{"arch": "convformer", "train_examples": 78125, "n_mels": 64, "win_length": 400, "targets": ["modulation", "symbol rate"], "conv_stem": false, "widths": [64, 128, 256], "kernel_size": 7}
Rows from block 8 of a small sound classifier, named by matrix and row number. Rows with one number belong to one neuron. Each number is 128 + 24 x the weight over its row's rms, rounded and kept within 0 to 255. All counts start at 0. Numbers have three digits each. After the name is the row's rms in percent of the matrix's.
After each neuron's rows are labels from the 100 clips, of 14848, where the neuron reaches its highest value: "strongest on" is what is common among them; "band" is the frequency band that holds the peak. Only what is clearly more common there than usual is listed. The data: simulated modem signals in the audio band. In brackets: how many of the 100, against the usual share in percent.
# fc1: MLP up (model.blocks.8.mlp.fc1.weight, 256x128), inputs 0-63
# fc2: MLP down (model.blocks.8.mlp.fc2.weight, 128x256, transposed), outputs 0-63

fc1.206 107:141154138120150116127126118067120112118119122134156137145123126136096159107137131150139133166137124124146135156131130084171130119063152093173138176131154121126125111131167129121163100114099120
fc2.206 099:063129125146105105117133196128123093123193143115123134111137134121182126136103138104127133123135110127092120115104105123117131128135112137149142133130119141132135138133116135112140124120118125
strongest on: 2-FSK (34 vs 5.9)
band: 2000 to 4000 Hz (74 vs 25)

fc1.253 102:061152123133155116117115158160157141139156173121114118123102092179131081083148134165128133131111135128145142129113175133113083126147108123132164127102095146105135124115148121114146090069099145
fc2.253 100:130089095126142146129139125138105095104115109127144085118163124156130088172113126127134138106134130089143076128107112127167133087137164115136110127155084097155153125162151102133125165147122127
strongest on: strong noise (50 vs 24.7)
band: 2000 to 4000 Hz (62 vs 25)

fc1.164 111:087096168120118126141140169133197140121145112162140131139147142149116112125122139108136126111134133137076121098122114117120104137130126147123155170132121175141122139136112125125124113120118153
fc2.164 117:114124136073097132118137154149180108135138131156145104121154137142129108111105130119111155124156126168122130109107172099119173131140095075190161137099128095136137143154087085109137126137116109
strongest on: 800 baud (63 vs 17.3); on-off keying (38 vs 6.2)
band: 500 to 1000 Hz (37 vs 12.5); 1000 to 2000 Hz (32 vs 12.5)

fc1.139 106:112137117142162107117137148196120129095118145140104135140125115121134129137159183140145120136111118140086107146123158128039137149106142118124184126087112154102128080111161155115100126139112148
fc2.139 107:126156107162134081139158182170129126106176095104123146095096107129167119111128140154148113147122126137106131126111143140130154108134151079137119166124128126129176134105145128069097108118157098
strongest on: AM speech (76 vs 6.3)
band: 2000 to 4000 Hz (71 vs 25)

fc1.46 107:113129114169146147101168130105109107109116137161133125104137106098132148086167143117125122134117131091146115144134129118118105110159163123139184149105143140135134102127178122126125078114092117
fc2.46 102:094133140110099076162124211139131118146212124121112134103118130092143107096097126146135132130123128132124151124117123127119113134102136115180125141143124141119113164105121139102158107106152101
strongest on: 800 baud (61 vs 17.3); 2-FSK (29 vs 5.9)
band: 2000 to 4000 Hz (68 vs 25)

fc1.6 086:140137104116144126093134130107090157106085165139126116130097113125100179108108125136125098147111112148121166128116103125128153142086132106154168179121124171109138138122131123091112128112112138
fc2.6 082:127140137125090101112155150135107134085143158153123157134134153078142151133086130104134155093145114142114068115092123110109152113148127119139115146142160127098110136139110135149152161165126121
strongest on: on-off keying (70 vs 6.2); 200 baud (39 vs 17.3)
band: 2000 to 4000 Hz (66 vs 25)

fc1.126 104:157172138082078119113114146159144086156158154097128125168123179076127150113129123138141173151116125156111142124130114086127129132054115100196132112151113139123094149131140130082151114091113130
fc2.126 100:093151123175112120131143183113092108106153123142129124102126106135138120114114133150156116176139114119119106124105127132128114119114111144139141147098147198124114140098157116146149090124154117
strongest on: FM speech (57 vs 6.4); carrier: 3.5 to 4.5 kHz (52 vs 24.6)
band: 2000 to 4000 Hz (91 vs 25)

fc1.21 094:144144146140173139125090131126087153121075118161141139134152129098129169110172105140121110170136129115145113149155165112123107124124167101143147152089159131125130115111160119126117101155134128
fc2.21 091:098150111128077092129138184116085084094205138132117128139127112127190124140099136134144135127132118115096119125101118126101133149123125123177134136145108157128136134125130150108152130111139145
strongest on: 2-FSK (38 vs 5.9); 4-ASK (38 vs 6.2)
band: 2000 to 4000 Hz (58 vs 25)

fc1.20 104:144137144160128121123122112113109135159071132132151139156122132101128149121176124120122146163129134115139114140134128076146103126124162118157164174056160118108127112137146119100132070133103111
fc2.20 096:082144114126096098119126199119106064123229138122124113132114137132182110124109134133147134137130135132109125114100122135078126125126111121169133131135106152122124148120126136119137127100125142
strongest on: 2-FSK (62 vs 5.9)
band: 4000 to 8000 Hz (50 vs 25)

fc1.15 108:102115108150167151101163125136129136125118166153120141093135112139158112112122132146112096126142129105138115141091126143106160151154126109114158161087122126100174071147139115150098144142097143
fc2.15 115:104173140138108091124135176151105130160135129132123123104105117105152116096130150150130130166132148134084179121131144118088105122096105107185173158114142142127135148112134170064134087109145108
strongest on: 2-FSK (59 vs 5.9); 400 baud (42 vs 18.4)
band: 4000 to 8000 Hz (61 vs 25)

fc1.0 107:104142127115149146097130110131118143126094175156104132103118114116178118108134122143095129131119137116142095146117131117113125143156129131096172141108144134082154074169156108155118099141084134
fc2.0 119:084175156131138097119119166151124116159140140155130109120122134130155125105131176123143148135132125163086178096159115102084133129085075119148183144125126127137118147138130181088119108092119117
strongest on: 2-FSK (63 vs 5.9); 4-FSK (35 vs 6.3)
band: 4000 to 8000 Hz (57 vs 25)

fc1.203 094:100101133104100121126121141138127094152111147112112166160121154105173115135166145127138106133125139120139083132175097132092091125116174138174134100124120113122167133136162135123126150136144124
fc2.203 091:101116149096116114151141135145104139120175157104102149146149157143119143118094121089117124102132151149098124096102119131142113113129133122140141115120155109127114144152084147089121149132108107
strongest on: on-off keying (69 vs 6.2); 50 baud (37 vs 17.3)
band: 4000 to 8000 Hz (68 vs 25)

fc1.184 114:091128176142146093141136161159153097136144124150149122123163135127145090118113142143116170136152139125181105115107148090091144169134120095132150150119125127165137113122129116114179080102104141
fc2.184 140:111105160126139152155089117100140158137100102133170107151158092141119095113154123104120155127156103103147125106187113108139098120123119151079096079140141120163100137142148147134135120107143130
strongest on: FM speech (99 vs 6.4)
band: 1000 to 2000 Hz (36 vs 12.5)

fc1.40 101:125149120118120080131137151172128118151118145146100124109098115103121113112141190159149149114120125155100122124130129093078123158055109119168181123129119107100134119130173152082110113118126134
fc2.40 099:142131106150169126133149155161135130111155126132098141072115113140206110128133115169130102131135137106114109137082131154113151105142138139113124155128120138120147102101160118141122130133149132
strongest on: AM speech (54 vs 6.3); FM speech (38 vs 6.4)
band: 2000 to 4000 Hz (80 vs 25)

fc1.204 093:142134141151192128130094122132108130139061132163147147116140151098126143131120111153116118168131143125147133157155135096112118149135159112132126145112135129114123074125146148108155098132128129
fc2.204 085:119151130137072099113124193113119052124195125115118118126128126117179126127089136131153131136121128118084114137103118138096131155112131123166141128127100158120131144128130135123125109104141130
strongest on: on-off keying (32 vs 6.2); 4-ASK (31 vs 6.2)
band: 2000 to 4000 Hz (57 vs 25)

fc1.76 114:140178126123142105152095126119119150126078135114150116180125133124101144130141119129143148163139123161129136135159155040152075143101135082135150178138146151120102115139144130100144092115138140
fc2.76 100:095119126150087114123148191095107067106185128115127141115121134120178121140086139121129122132125128111110097137087128128121145128139138096159113139126127165135150159136133127139134136131145125
strongest on: on-off keying (36 vs 6.2); FM speech (36 vs 6.4)
band: 2000 to 4000 Hz (55 vs 25)

fc1.55 111:089098123162150165107127143120110107128091136149151132104146108115143127106153138127127126165145130096134095122117131096106114110150141118147183141070151133128196096119157112125120101143137119
fc2.55 100:086170134125090082134132195116093090112206123117122125117114119127152129109101112130151117147121129128104145118117109123100110144073118130163153132143116156124102152109121155102142119106143114
strongest on: 800 baud (64 vs 17.3); 2-FSK (50 vs 5.9)
band: 2000 to 4000 Hz (53 vs 25)

fc1.230 105:064145129091119147127137220143147090129162101132149132148117105148135106105124152154142133173131107135130124102120145106126124151105124091169151149070119166134149138110137110073137088071151145
fc2.230 101:126124148109093132095102112092103082146108140114151124150144158102124152151153140108072144133136122123152101130117125118153120156151133141139150123105144160132125126162135098155140101112098128
strongest on: FM speech (65 vs 6.4)
band: 2000 to 4000 Hz (73 vs 25)

fc1.3 104:123108157130115156164175136147116153134117122146108161118119144079174087109116138130111117129104160089118136130093109148096123151133117145166136155097140114113168135109112151061141127106158115
fc2.3 103:121163124118100140126178111124098169118138152180109126137103127126149132116137126117138131129144126184115148089153085112136135145105107139142137144123131094102113099118135161143133136138108116
strongest on: on-off keying (49 vs 6.2); 100 baud (41 vs 17)
band: 500 to 1000 Hz (30 vs 12.5)

fc1.54 086:105092172169130104160129224159187137135160110133141152154138147098150092123143142123126151092155136122107132105159114129120106146128134129147147121130115128135115125168132151094127128124145157
fc2.54 075:116176131145121130103146061097081110120086142148151120129138137108110137130149140090141158134151120120167107146097091103150130112125140117156128147133170128118133127151150098154143141124094117
strongest on: 800 baud (84 vs 17.3); carrier: 1.5 to 2.5 kHz (81 vs 25.4)
band: 500 to 1000 Hz (33 vs 12.5)

fc1.35 104:132152140091107128140160177107139105140186139120110102109124161086127097118079125151127137147112110127120154151104082139099177154056096117155110088164103118139096170124109133142162151083110137
fc2.35 108:104183119189150073143140136102079119142113125149127116123132095098139122119131132131160151143130124117156127147135116122086085145131133158108118118161127198131098147123170099140148094110142116
strongest on: AM speech (41 vs 6.3)
band: 2000 to 4000 Hz (64 vs 25)

fc1.119 099:140148119085094086144090146129148105127133133101130145178122135132129142122139113140136154122140120177130138126125133083178139142063126092161112128165127132130115165129112104119154103091136134
fc2.119 092:086131128162108106133144191092106102116157127135116150117132116134148124125111138131145108141123137108135087141094123140125142119147127116145126135089141166117137140119130113137145113128146117
strongest on: on-off keying (56 vs 6.2); 400 baud (44 vs 18.4)
band: 1000 to 2000 Hz (33 vs 12.5)

fc1.162 097:138132141100091067119126137102164089119162122128137128211113164107122133150159134142127150143121129139143140144155132109139138180092161100175115133129099125140098123129163149101137119110102144
fc2.162 090:072122142142102114139138192136105130125145140141114128117132134110156114102107130126134136124142127126107120111093118119115129096137112117132141145135154155125115153133112139122143112123134112
strongest on: 800 baud (59 vs 17.3); on-off keying (41 vs 6.2)
band: 2000 to 4000 Hz (80 vs 25)

fc1.176 104:134135143111079078115134175132151095155163114125130117128135142107155129135134124127115144099113133112099120095083129155141186117129120116148103129143118095165151169153117145133142165071133145
fc2.176 107:116146123207131083145136104125120127147084104123142126102123069077153109136133126131146153156140140100157138131145126123121096128149117112135107130143149162141147153119173115130138086125162117
strongest on: strong noise (67 vs 24.7); fading (62 vs 30)
band: 2000 to 4000 Hz (60 vs 25)

fc1.59 082:156130112197119103132140137111140116141126118070115141098107109102141116147157136138128119110110151108140109138097089150129155094082164078181108174119099113135154160111172137117125102126144142
fc2.59 083:101135106128114167101141117176155102110132111134120080150126133128087090143120123119138177118142135142139105100131097101112145129156130108166152154115129100121159117133121099088136136156123128
strongest on: AM speech (33 vs 6.3)
band: 2000 to 4000 Hz (76 vs 25)

fc1.17 110:139164146172153158121089121098093144138073137136133154162144160085110163111178131152126111180133130129120122157127135099137101122110149125130150164091150123118126092125157127119119116142120122
fc2.17 097:089147129129085103119139187099082076109202137128116122129133119133194123131094131122137129134126123118118106116097120121102142145134124135165136139138111149129130136116122127123153129122134142
strongest on: 2-FSK (40 vs 5.9); 4-ASK (26 vs 6.2)
band: 2000 to 4000 Hz (60 vs 25)

fc1.143 107:153175136146194136129113135107096149125071121147152144154139146121106150118141109143129133190138118112145128150148147086134107117081145102135133157109165116123124120113138131102148105141114141
fc2.143 096:076129114138078106126133195116105081119210135121116132128131131119183126147086140108135129121134122131102118122106113131090142131143124114160134138151118150132139148120118123124146125120124130
strongest on: 2-FSK (65 vs 5.9)
band: 2000 to 4000 Hz (60 vs 25)

fc1.129 114:107140155197144049157123160161151124109128135148148150145154116133135126138122150112131154127151127106112099128122135089094136161121154107112163154142141141142127118124145142110151107101116148
fc2.129 145:120081144123154190108115100090121151106099116103163123145164136190132134160116125083099141106162109116126119094158107122159121130163137120118065113149109107159141121155113153143091155123128148
strongest on: FM speech (100 vs 6.4)
band: 1000 to 2000 Hz (43 vs 12.5)

fc1.64 105:093118135108135160113142156149178097103151126120127077119135118128121092117098165129123119127124124115087124090158089146112112141104120109155140110136051161140141147118116163136121169118162163
fc2.64 112:076155127124134055116115173129140100127177127126123130144125138154078136115151165126150136180132122146101144107126172108114113121095104115132180134082127142131129140132127142093089109118121119
strongest on: on-off keying (46 vs 6.2); 100 baud (39 vs 17)
band: 2000 to 4000 Hz (59 vs 25)

fc1.92 101:122119146146125117129128113124115095131098138159134108125129130119148132120177128118099140132122148097149106142150118117139100136150159127133165149091144132136104092148212139119116079118082124
fc2.92 095:099139138114107100134118228127125112141213120119118118124110133114161103106100132142132137134125129137089166099123122125109138135104100117178140131129091146130126161121136161104134104098153128
strongest on: 800 baud (55 vs 17.3)
band: 2000 to 4000 Hz (56 vs 25)